config = dict(
    model='contrastive image-text model',
    encoder_arch='resnext',
    encoder_norm='layernorm',
    encoder_drop_path=0.05,
    encoder_avg_pool_shortcut=False,
    text_encoder_activation='swiglu',
    text_encoder_fused_qkv=False,
    text_encoder_qk_norm=True,
    text_encoder_positions='learned',
    optimizer='soap',
    max_precond_dim=1024,
    epochs=2.0,
)
Rows from block 6 of the image encoder of a small contrastive image-text model, named by matrix and row number. Rows with one number belong to one channel. Each number is 500 + 50 x the weight over its row's rms, rounded and kept within 0 to 999. All counts start at 0. Numbers have three digits each.
After each channel's rows are labels from the 100 images, of 14976, where the channel reaches its highest value: "strongest on" is what is common among them; "patch colour" is the nearest of a few named colours to the mean colour under the peak. Only what is clearly more common there than usual is listed. The data: scattered letters and digits in many colours.
# convs1: grouped (4 groups) 3x3 conv (encoder.blocks.6.convs.1.weight, 192x48x3x3, each kernel summed), inputs within the group 0-47
# convs2: expand pointwise conv (encoder.blocks.6.convs.2.weight, 384x192x1x1, transposed), outputs 0-95

convs1.91:526469455555517530427502518498494580469518535518532503484367504632489479532466496453430464528452506531494436483397498472474369453472431520446523
convs2.91:546528508505594475485502521542563432494468499473536445462490496527507507491544518480617536510496524515509461472446549543496520454449474545523479381459475518527523465520394503622493482394521428458389548457544512571536519612538515443559483597533458473479498558460507527372419544505530466574
strongest on: count: one
patch colour: black

convs1.130:569483531498487541446543553516529388480483531540637514521476426546505480521510571460499354526436509504556509506513522455622507539519494492452462
convs2.130:512487516443457517531507514504479493549470516531486477600464464675533500507467591604496540559486550468483526442525553606534508466470500494526489436534461597577430573484521440566542494547536531457500472495510412496558500474509677465431561507496488503465507470537508644491594522477487480543
strongest on: yellow
patch colour: brown

convs1.3:489554496438421534471549481432514451395465470506593412401504474501441450470471448478513476561500614455527523404573555477475490475503486477557505
convs2.3:545494496452495496533476518401494473535485472591427532545545412487490546424493495473568506496452506546490530554450383655546501432553587446480491415410502477573523478482504554444460493528454460479471447509435557537525552492554479528400519579555452397471555480517532467460446498486407502575
strongest on: green; white; black; count: six
patch colour: brown

convs1.89:529434584428416532581427510514499493542504430444509473495479482407527535441407523545463523484493399476475479592443584512422468471495497550459523
convs2.89:524495427477524447591536546461532543498465449555482463515477507413495503474603444520453388571425405506506457516461497550520557481558555468496554482497514507517451497475518502431555528465481563482535495439527541481477463486452489556510477559530508516536462478547442462423504627511464538510
strongest on: blue; black; the character L
patch colour: pink

convs1.191:509481460544425496532474485466505541427460404575531566525403511445406452510517436510487541449509465449477480484479573568534493460621485526487395
convs2.191:486510510508497655547448440483461475469547500481492493543576479585481498403417559404522436489525660577559495450508393456517442523588496506479505509421531408426495489454510432527460516498501519529577449487474445453534539509462457530563484464490524506493617476458505554503453400493436466451
strongest on: purple; brown; count: six
patch colour: pink

convs1.159:551566486533523514550484469434504528382409430499478498545483511419512437509469496535518524459466583539431475495451498498548421425618431537430510
convs2.159:426596491519489483528497486541482467555512496569499515503463546508532527486457540456452487483449604460515528634490449488484561464414599500399515540534490410520581458484558489492537521450464430433545447541552493486503461457517605492447453497451437547453554497592456448418585623437514639475
strongest on: purple; pink
patch colour: brown

convs1.43:487508440440545517510482454385517548465432517537454438448495434494398476595463403619522404515474563515497527516548519500463530546478472474521534
convs2.43:561534572507478468470400495454534592539463510397471401490536513409466503560514495494554418453527546489479425454499509446647498410415473423542522471465538501487460576445412522521472561500533574499478551491477509446543509439459599527492553484447595434491444416572646395416463420621463486505
strongest on: pink
patch colour: brown

convs1.186:431460596540407544496519555484478498559515478482565480452550402528494446460456511444557446509524420509481444635508475450501535513493483470502384
convs2.186:471536483510454493491458497489507573464524501523538517481500499622562507552513504487454499420558552418554401546440377456430469451456579479466510425525514444517546466486486513459535545428545503524466591419529488507520521461591559538648579448466506538563403600463493507531459450476529549423
strongest on: brown; blue; purple; count: six
patch colour: pink

convs1.122:663502408479416476448479554510513430499540514447577479429541511575470471430499493466539578453463506442479478461497516518546496451560570509562508
convs2.122:528473492501541471498413509502562468478459507563492428480555458562582511423520533543468499567441555551491498463490551527569514497485482435469490523545563516489532523454491548696531562545484504616477521514434504456473534449554555474496520456477427490514598443488471503521547483362543502461
strongest on: yellow
patch colour: brown

convs1.135:530552476496522473517549462489516519482467429550363494537525526515476597369518448484514515496486532537529551476548544553368520461439443536426464
convs2.135:460538497435497498461546423593496512421536452560467432559448504511458433442457530542500520469497449400490530547532494533444506560542461452509578402477527518539547447532521488518440557410479567470488466410481480417408478479510486467463557412482443537494450486526511447546498486547443491564
strongest on: green
patch colour: black

convs1.17:428461553433529430530430469440446513476405448509443477538463435542508408557493444473475487440506503489507439461510580544616463482424532445545530
convs2.17:523424473495558478612450515474404394494588532517485447541480501469504509545564441554450451529503498572507601460523473511521514447536569591455448538481452658545428476421590546429522596524469481512434491542504551511540507540486498479455573537400498394490547514473516429464430553535467552458
strongest on: black; white
patch colour: grey

convs1.50:469466471455444534424570513546448483428454498468495475520409405504484532369496497432446471475491390487507467542496527515491471499489354467500535
convs2.50:489415494620477449479583595473453468451496502458378505497544469508471438478466520441476495470394509547541574542473503466637434428622452589499558509459563518465439509487480525445566536407481556567518508502473473459507485524463491510544480515569499485467503501543506609415491520508438445541
strongest on: orange; yellow
patch colour: black

convs1.173:431475479519600557532468561502485458444458486446466517507523509557523448551456476548481504595493580463520485426425561404494502571564434477409431
convs2.173:465485518508490471478595456514506430440553531463488466497544411517505523484438495496516499488437499580496488536528562522572571569444528498469515503444471446628502535455536367501525532508505507482456458552521579513421422535545524479539557414556485541479689492429485447527505575477421549505
strongest on: purple; blue; count: six
patch colour: pink

convs1.117:545498424450470550521459557436496481433395442472533505538481456544547406439483485503455464510495457537448460582433507539444564548407425536457565
convs2.117:490448503562533502528507570542455484473449487479507435464506468512514439365527612496464484464586578491529437581486479485437401485539460474474479525446439461579432479511408565534433459572514498515525551498535497512569505521569489618515614536450547446524472430469508539531481494548537546559
strongest on: green
patch colour: black

convs1.118:331494412564565520464507545502503441405504570512521545614486473493469521495470526513489374454509480477498499546539518509536436528530470524455519
convs2.118:528444497443487578591514514493461562562553494503496456510463481487520502484458476506560597520512537502545483498465478486446528606421569556510519503594532484460420536454444475456527458484466487502534444521365523476563534503393521549447546438450502518437566532476468461451534556501453604450
strongest on: green
patch colour: black

convs1.93:531503492548556473447517538615479568470481457529472456500456411517514571445464482438543517591437532523472406450403451468550423577493478454469518
convs2.93:444558581536463583436548499484451504475581477420345455530420378421563561471509514548496485538436455397528395540473464536476456502442528435529510528469426500550482515556463536504440492549358520453517435500525555456503477488487528518600438404484594472515478622536407438387505481561529500503
strongest on: red
patch colour: pink

convs1.35:550494478499437433456488520464546395544536534470518571564499510512581517418524400557466465516488521493575534494380521576549454527507515444598482
convs2.35:455474544534495481464442494509502454535440542420449517498481488532522548452432519577492575554467501525463521508586405494520418463621576468473469574508375466531516577507514484494490497571514487495478494532488550538468536470514441506437476507519453444477464421530494513573488555540534501407
strongest on: black
patch colour: pink

convs1.148:480422476522474560487454530404569442617573437438457403501490403497466497511439499432487516478470429496541482566494430481535451560518473447468496
convs2.148:500536505532481418610571423600488495491537520481509460457553466496487621501501526573528501525409524488459542522470548492552569513526497487512483509459463522552505439515483626427463423492542530456508628518468487489464498419507501476411507359547488384494496480502456480585535452450550469454
strongest on: yellow; pink
patch colour: brown

convs1.181:427398554552562509521488416554523495524540498488443527437514470540428423407532444471454482498487417495469622571497462526493556557463491473498431
convs2.181:422481526479497497558430483482563597479545460425515431457452573511510500493569475460549571509577485538529501535524483458503476514439466523538454479465491457449551510512423529508487474493531576531529457552452402621471426519561496470513407535546472559473540465465536503529484483426444441489
strongest on: purple; blue; count: six
patch colour: pink

convs1.8:430520466414519573508513499649491494498475558467538495399507495509457518601453508530517491573483514524552555544559512501488568530646517494505496
convs2.8:446474559590450475472426470484493527487493522422521494491535522622477515537513521400590517486482464519474550522484687490506476493557491444530497408465506534449603490512558532513491539415541539510485521492523399578500485497551568475584432460451547460490382563473457403493413511433433490453
strongest on: white; pink; the character Q
patch colour: brown

convs1.152:513530504622545617529473491579592492413524487420533501505500506463424469538491426557482558517493554445503526487473544426515509561558465486464407
convs2.152:532471442524411486500511420476530503526518406522621525523555575523573429516540615478453556581482454529547548434439506520444432618450487441428482493583448491478563455523487453570444512546497484537516476497450496510577470499503478543488511417518567511467610477540618552469507513465541477481
strongest on: orange; yellow
patch colour: black

convs1.83:499456462527485483504457511499531483533480471438504292495450527500653503527472485602488491516506514482419515475523512492571444536509490494568474
convs2.83:550562383632493516501522555526535497430492536508503505532540432510426521528441551460499589650460511455532522519500560498543460524531459539531417515541514532561534566453536516486534609463484464500555467442545499518534548511555322473523431493555461503580535496440548522478540435507487574547
strongest on: red; white
patch colour: brown

convs1.162:546513542485435484489437464436540456586454495523524506367549479437507450506497535515438547453568479585444499586563538485576452490591546439507483
convs2.162:538539436505496510520438532495476501526481436503455489525520481500441536377439587619492477542469487521571530521473432515602405462481586564608462541520479507542535484504514403485561491365521501559476610463556470491475461475420632568504449524540513490447508484457404542435515449432601511522
strongest on: yellow
patch colour: brown

convs1.11:561543462540484568524539521361483527507454534522579585452500477476520507488554510490500496482467500460532474489596472544541514526310463503543473
convs2.11:539406366462529521558531571485506510628491530489445617476525480577493500493513472426489468511506461494442506522433392563420505463458475516531429504463462459511493521536540531553492471590532462529485487459491439514434429523492501483574460453571499474570521483543475477459490399521472567471
strongest on: blue; purple; count: six
patch colour: pink

convs1.37:509520518512525534549405496315553553529504513530524577514478526523544505512506500488427496435535448508475517389437469432500519550408490524570503
convs2.37:510455535524461526504376382530486530503491491528510575490444527457533464498582491493470470574510456454470484527533545505456509556553566454506537588471489450608479481545455524537537567580536429516490459523467519503537476475573453451507562535519459448529515506542485588555600523386597575513
strongest on: black; blue; brown
patch colour: pink

convs1.126:637557502520471512634532409470484508532535371572558493474468516501552522440505502463489528486500445598494549504519496503430499466453457541451491
convs2.126:542548453563524426452482445452576441511593424419647560489530442518475536378589525409591458511529525414484540523580474486432508591560445495459506541506570576502528525578551549530492566492507514533521482530550526482545529487555562460442496481573426472500494465448519523556593546519505495527
strongest on: blue; brown
patch colour: pink

convs1.141:403575590407456494538533501488550500467483491549412480546561562478492538421378474455479519499531562477478579466423581530496544447517500480520489
convs2.141:531561502493503528515540553587570522451448479480456517475487584555581529489451378455443411388523488550475596468546495487529466415508348497547517496475454462473582500503586417505494501464503503608529528533515494477554488482526586521497496478556435478471423463518384443486547496496521504412
strongest on: orange
patch colour: brown

convs1.55:535545459516512563459414531567463423462431601420475438456477487615531567475490527479465557531525472555418398457477519475440462515468469524497514
convs2.55:464578410536474507424496502553441452521376506454559563514492486522509565564541425469435562613560462613502511557518499412566495480459565485560533542619569520450556486411427553476590535610461484431408462489549468530528558568458343515417535461445588527549432486500561558517488501567582475526
strongest on: red
patch colour: black

convs1.6:503498530503492493474510492620475531484515548497488504481490493507451489455421472516498471504578484464444563552519495457499498492274513564601479
convs2.6:587533387459527421495468427472487514557493532455482493463468598477567581503517533398477524592521598524487416525528474532484646487533509489554469455449483451479474495506687412433488438460485500476557517569495549499498491481479536426490528525490480590462523451507479466557646534498491529493
strongest on: pink; yellow
patch colour: brown

convs1.128:414521405525456558501492598466495501462532514534343513557490569515448472571535487497576453565604470460489528485472509529510534491574484464485448
convs2.128:519553461429497514477499536550413557554466603402507422526496499472438497453519449569472567481545617464509470560475469530509447455490481575481493465513517451507575487454541467438421518497493476482459565462511462501429444405487353532496515560422572520525523469456468483490500600460526391512
strongest on: green
patch colour: white

convs1.185:490539481520558388550448483459410451482490476410583515480471572487459498556460505483521575524417447421500445456443499473466457452584472473575557
convs2.185:430431511487475525468524555557552431530491544572549544637510487539542482442470516574440486529526483610544559486574493502505449517507429520474522419570526526538476476460505580451540437488480442552457408456548455408487510549493540547579545551477543398438526460457420455501500493474558428452
strongest on: brown; purple; count: six
patch colour: pink

convs1.52:500486476581469516457570510496503561485531520456590409497492512583471546567521481548393476493408552562489471499442611446494428441445523538453530
convs2.52:549480457422574495445480491435510474548541411544497466491515491500462500507543453561456492449468479485545477471551427598462426534525588533575438579506528497566442533488430418520426436402517510492476508455491416533496456578497452464530512458482469540424460490566479559623528485525441489547
strongest on: count: one
patch colour: black

convs1.98:604486552488484486534561449431503411471519523480516447500468536510458520394544414570566537565539536514502466526588425455384469449551495475493505
convs2.98:471420534499427522446407518461522453521430496491498500484513533709472586537509426522504528619587489461514509512491495416491550453490510493506498477535417552502427500430487471613441474481522521506535500612490489459457525425460700409451548505495515544453520528532547521510468459561489480494
strongest on: yellow
patch colour: brown

convs1.154:485530506428715541499495479494419513516424551458518520483478508439535524553535412533568559504500459515455527500458510562487492486514588490465508
convs2.154:499572467436432600515450543419523583573515566456484431446539530503416521502443498552501450509459504423508516498518517428471477414561524588483499482561510462572505501524520574603501518510514442482434523428527542437537440436488486511531495471465496501507538488462568458456544443424554567494
strongest on: purple; black
patch colour: pink

convs1.134:456496483426553549477459480503504514465495474483432617479475486542513493517447441399427408491511397438505515638480418541446496451515502517516465
convs2.134:499477472462508498498464436498548575534599498522535488606507504544485508404459542520509504511519543546551421458515488475449487533511423548468494512561499508551489539543468554505517549546454532448580511466523447438512526499489507458399512467525591448492503476453480495521530488548472428433
strongest on: blue; count: six
patch colour: pink

convs1.140:483447595478561433509509473518489590429480472403553455424512608520424560451464511509541612439505499450549455505506484445501578518492534509545493
convs2.140:558450514472453438502433531559471533419456540509420539608504405527502443496464482554439577533438523538550500470450455462577518475514485483472482542480552492565438517523532494468501373494546618473433508457488468491572436551455573586533514451475524509514440589672443473510574551650544413464
strongest on: green; orange
patch colour: brown

convs1.102:469511453536440481490506431529390381544501450511441538425511455589475530485588487589507483504456507531472469480532488460533556480512523562365466
convs2.102:515590571501461468469614435508469515547479512617530515428495504553485522565486593530524524462485511515517514517496501511533515530499528453428512472474461575453472501505454467471489486483458471483510564460581516526488489467630542528437451599450474529455481474513456443504419474446544478508
strongest on: green
patch colour: black

convs1.123:395572603515558446502514367525508516547493535521676505525501525497482575545492460465453499511510541499497505530438527481482478509522434564479477
convs2.123:516544407504447456547467486555513481478487512595455484605481549511375547383451553530506544507514534440544641439480481481566536510434428569439515482512463532542484434563414522518486460518467454464460499476562565548463481541544615453504570542497446554509516493539509478454460548529499524466
strongest on: orange
patch colour: black

convs1.10:505400540537487508479503502301526470550542470540437483512518561486504464470520456505489530433515479485496507456391509491495488545390522503401521
convs2.10:480442443517458476488477440492407485497577580496477525445495498509452514462527476456533554562515463487505443570538616411562543431433471627613463509520599484483430467553480436465579506438550440514507478482493480605550498495531523527522540549497478505513543514474536453481493582581442559454
strongest on: count: one
patch colour: white

convs1.34:552500443519506506493550454433494490458519510567457507503455562514505516562518536478575485496440456481482514654634531571567520466388481431499493
convs2.34:495462473580523499500533612503517580510501468523496507494524520510576540463450482503496453521545543510458468447530530575509527492531474503535506459473548474447519485483459563467628552471497558613493528539446498436521419492501441553469445526426441505532485475529564455572506583643526447461
strongest on: blue; purple; count: six
patch colour: pink

convs1.63:522461542564492553558463535543470499564424509474443551499515450525487550441452418467385538532454466427501507459498577605402523440433536512470528
convs2.63:471465562583417472503552471486437455514546554577575454505409512541508492504532409465440582503565430495474466495613519470491504483403399495532477453413497500536606528535520447461530546610510544429543437410508548526502494441495504377454475520563577455593464521497495406448507511516453462496
strongest on: yellow; orange
patch colour: black

convs1.58:521550517531503470462495490503467536507471567442482526501295493505566435501532361524525511502417523470523514523570469512493453563521517566541481
convs2.58:516534501539492564485504556495465526455504452466424543559538459588515500550517507483458477553488401493454530540563510502578528577504446510524514511470441557446477627466429563578450432429481488495557441545457492476471563438541457515471478542439589487438468525572550515459486469528494689553
strongest on: red
patch colour: brown

convs1.62:457498480473525533493563490521517485499522443558497462470469410515571431462622544491484544529693480418502485456503496464524505516599463505482488
convs2.62:532518459452522515447485469437494492460435507567491466532516541565474462517531551515546547501473483476501599428480475494503417483609415438583480534513461454491471496471512529452475482461510468525547476445454430520463506403458391446530570485506487513493698488640556415507564514425538414520
strongest on: red
patch colour: brown

convs1.190:483515439508384450540349453473519539461389555442443541457501525487451487516502500467514550520478490447543517463566436509559503556567430537541464
convs2.190:492482420520456499473498553512530489519480608475612539517566457485498455468492471556571427487485423436506508422498529490473540517456481476555484501486541508478507502507521570493461490502530489526524507470533493442518503500514561483374550586534489488490474462509532482534547521452482432536
strongest on: teal; yellow; count: six
patch colour: black

convs1.180:524520505631577474500530501437520605512448561486521492478549552480499534493550469503473482510512513466434477695444474476489514530498537437488565
convs2.180:509507468476543504486569491495459555473514530611508522518536514598475523483536446537433536528451561399548508528506508508514507387486474583462460580527467561594524487547412500557428441515500512565515452408573521608488475519480503456462537526534508570466388532480484506511407523524478492586
strongest on: yellow
patch colour: brown

convs1.38:500545462471524455542505477472463581429484537454499504493442428436462471629464533573503476570467511445464485497650525526522528400504469490471425
convs2.38:482610490389537408498487509512520533447549548609448520508517491519383537544507577441492519530536470458553525584520556470613405554458484495539490422594488518429533557508477453470458519396470504459421481697468492518523494535483467495570502492550545505501522505439573501602494455539548516494
strongest on: white; yellow
patch colour: brown

convs1.42:511488507490468496501511500728489505518526530525537451484511498459492436517484577495478567458497456475519546577560470496525498477452546472365513
convs2.42:386612515505482447439554514495504525538507483403468445494520509494563508513468494476442555602492586407469457493521461471548498513453431374473512460583463473447561460457652611472538608509457544589468452540495482535442480456461465451435396512385659510455560501432529643506418504553556454446
strongest on: pink; white; count: six
patch colour: brown

convs1.73:485491517592479495419466562543551574519460578479493459504491421544565510573449420416373481570467556510482475468503474504446432516446507518430513
convs2.73:481524518408521461529490451516490599559488591515518562537578467530550534557375499459467479521516487445480463513587444526554489523539530515499433457405495445483511532502472521498493527376517493485524370504478445587417438525529461492437532545589574473507570520523455577371454557568547636548
strongest on: count: one
patch colour: black

convs1.158:494513489474577557471511439454446527434395515421427502444572473456514575487555479545526554530408534523582446520550546543476530381487520468511534
convs2.158:466478511464445588521438589562535511584457537534516419498532483514565469589502534500529442486522523533480533471527520487482520509541479525575550440483519451525457663459466443489554527469519510526562539487550543496438468479519494518446465457495614470511571518502476588504500517592486559485
strongest on: purple; brown
patch colour: white; pink

convs1.187:521548530402426469506526502578449522453374510500598489454457435473473500516456555465514449525533544515458625400543503516475435518455453477513502
convs2.187:572518474547541524503460512477454464528443418441480505544567490505476545485511544487437534518473379602516503533523472491512548450468533587421489537473503511614543492443447428465521459567497496399511502604551513503489488464534595532438464462509557589501511518508465547524495520448459582535
strongest on: yellow
patch colour: brown

convs1.68:452430527502507514434441516464509505478440470565516440468495442578480543454447421395422468526481426451549411523477482448403465504497550405459509
convs2.68:450497517563511460468547467457548574454474438492516483640530489524517473516538523509474596537477502594483492493442411540466531518464537516443438490506518447521511678485494511564491559452544512518368515494536496541459526473562417468436524506495504498525505498508558578479455559800493524572
strongest on: red
patch colour: brown

convs1.16:528410491537494536524519512738531541489528502492447453504482462502469517550471537517516528498543530508488566529603474452478503512460559560468470
convs2.16:458404508487503433500518423544422449433528476461454471448439565517483529568499524443467488496483417455493463513567573474517433487575486511475508392572485559474463473473636465490463359516484468596475442475520401498443481450527511538515568511554404520448512451501417507494437452571421504507
strongest on: pink; white
patch colour: brown

convs1.136:447511555496525569452512465491493586549435659497503436489484532518520518550434523569478533450536441449434444468509573478508528576577557452540536
convs2.136:556533511576480457447554460485460475474626458465486569482459441571467487568471451387482536400476504512502391480541448475547551569374526475550563502518462551454494488514496589694579495508504454468498500535563531508584550521498582584467550464522534463521517551553511577501576523527497414555
strongest on: blue; purple; count: six
patch colour: pink

convs1.19:502605459481441561491573525470507438454517549527591527456516514500601525406522457490475482564467538491453487436472476471508471497652493516596493
convs2.19:508531473467543473521466499537599553446444485464402515487444468582562517507625434469406501458518533389510486452467507579512470434535549454517598536528504537436549538476464487400500506526526428515509597447448391501503466486518600436535507517496530499451470509487570516444521488475486592496
strongest on: brown; black
patch colour: pink

convs1.66:501523532476486480545529453468477478474482481501498659531323515444497524487475422562552484534511502472572529511573526527547473571533536472588506
convs2.66:629512511456462562410428526539481508525474459538491444564478466565536428567544440534541493476502431494418549498477520551517506475521498530499487586442523465441474544450517452574527589456511442479439435591444523509505508493501705476536494490507503459405553462543442487495378489585504615447
strongest on: orange; white; pink
patch colour: brown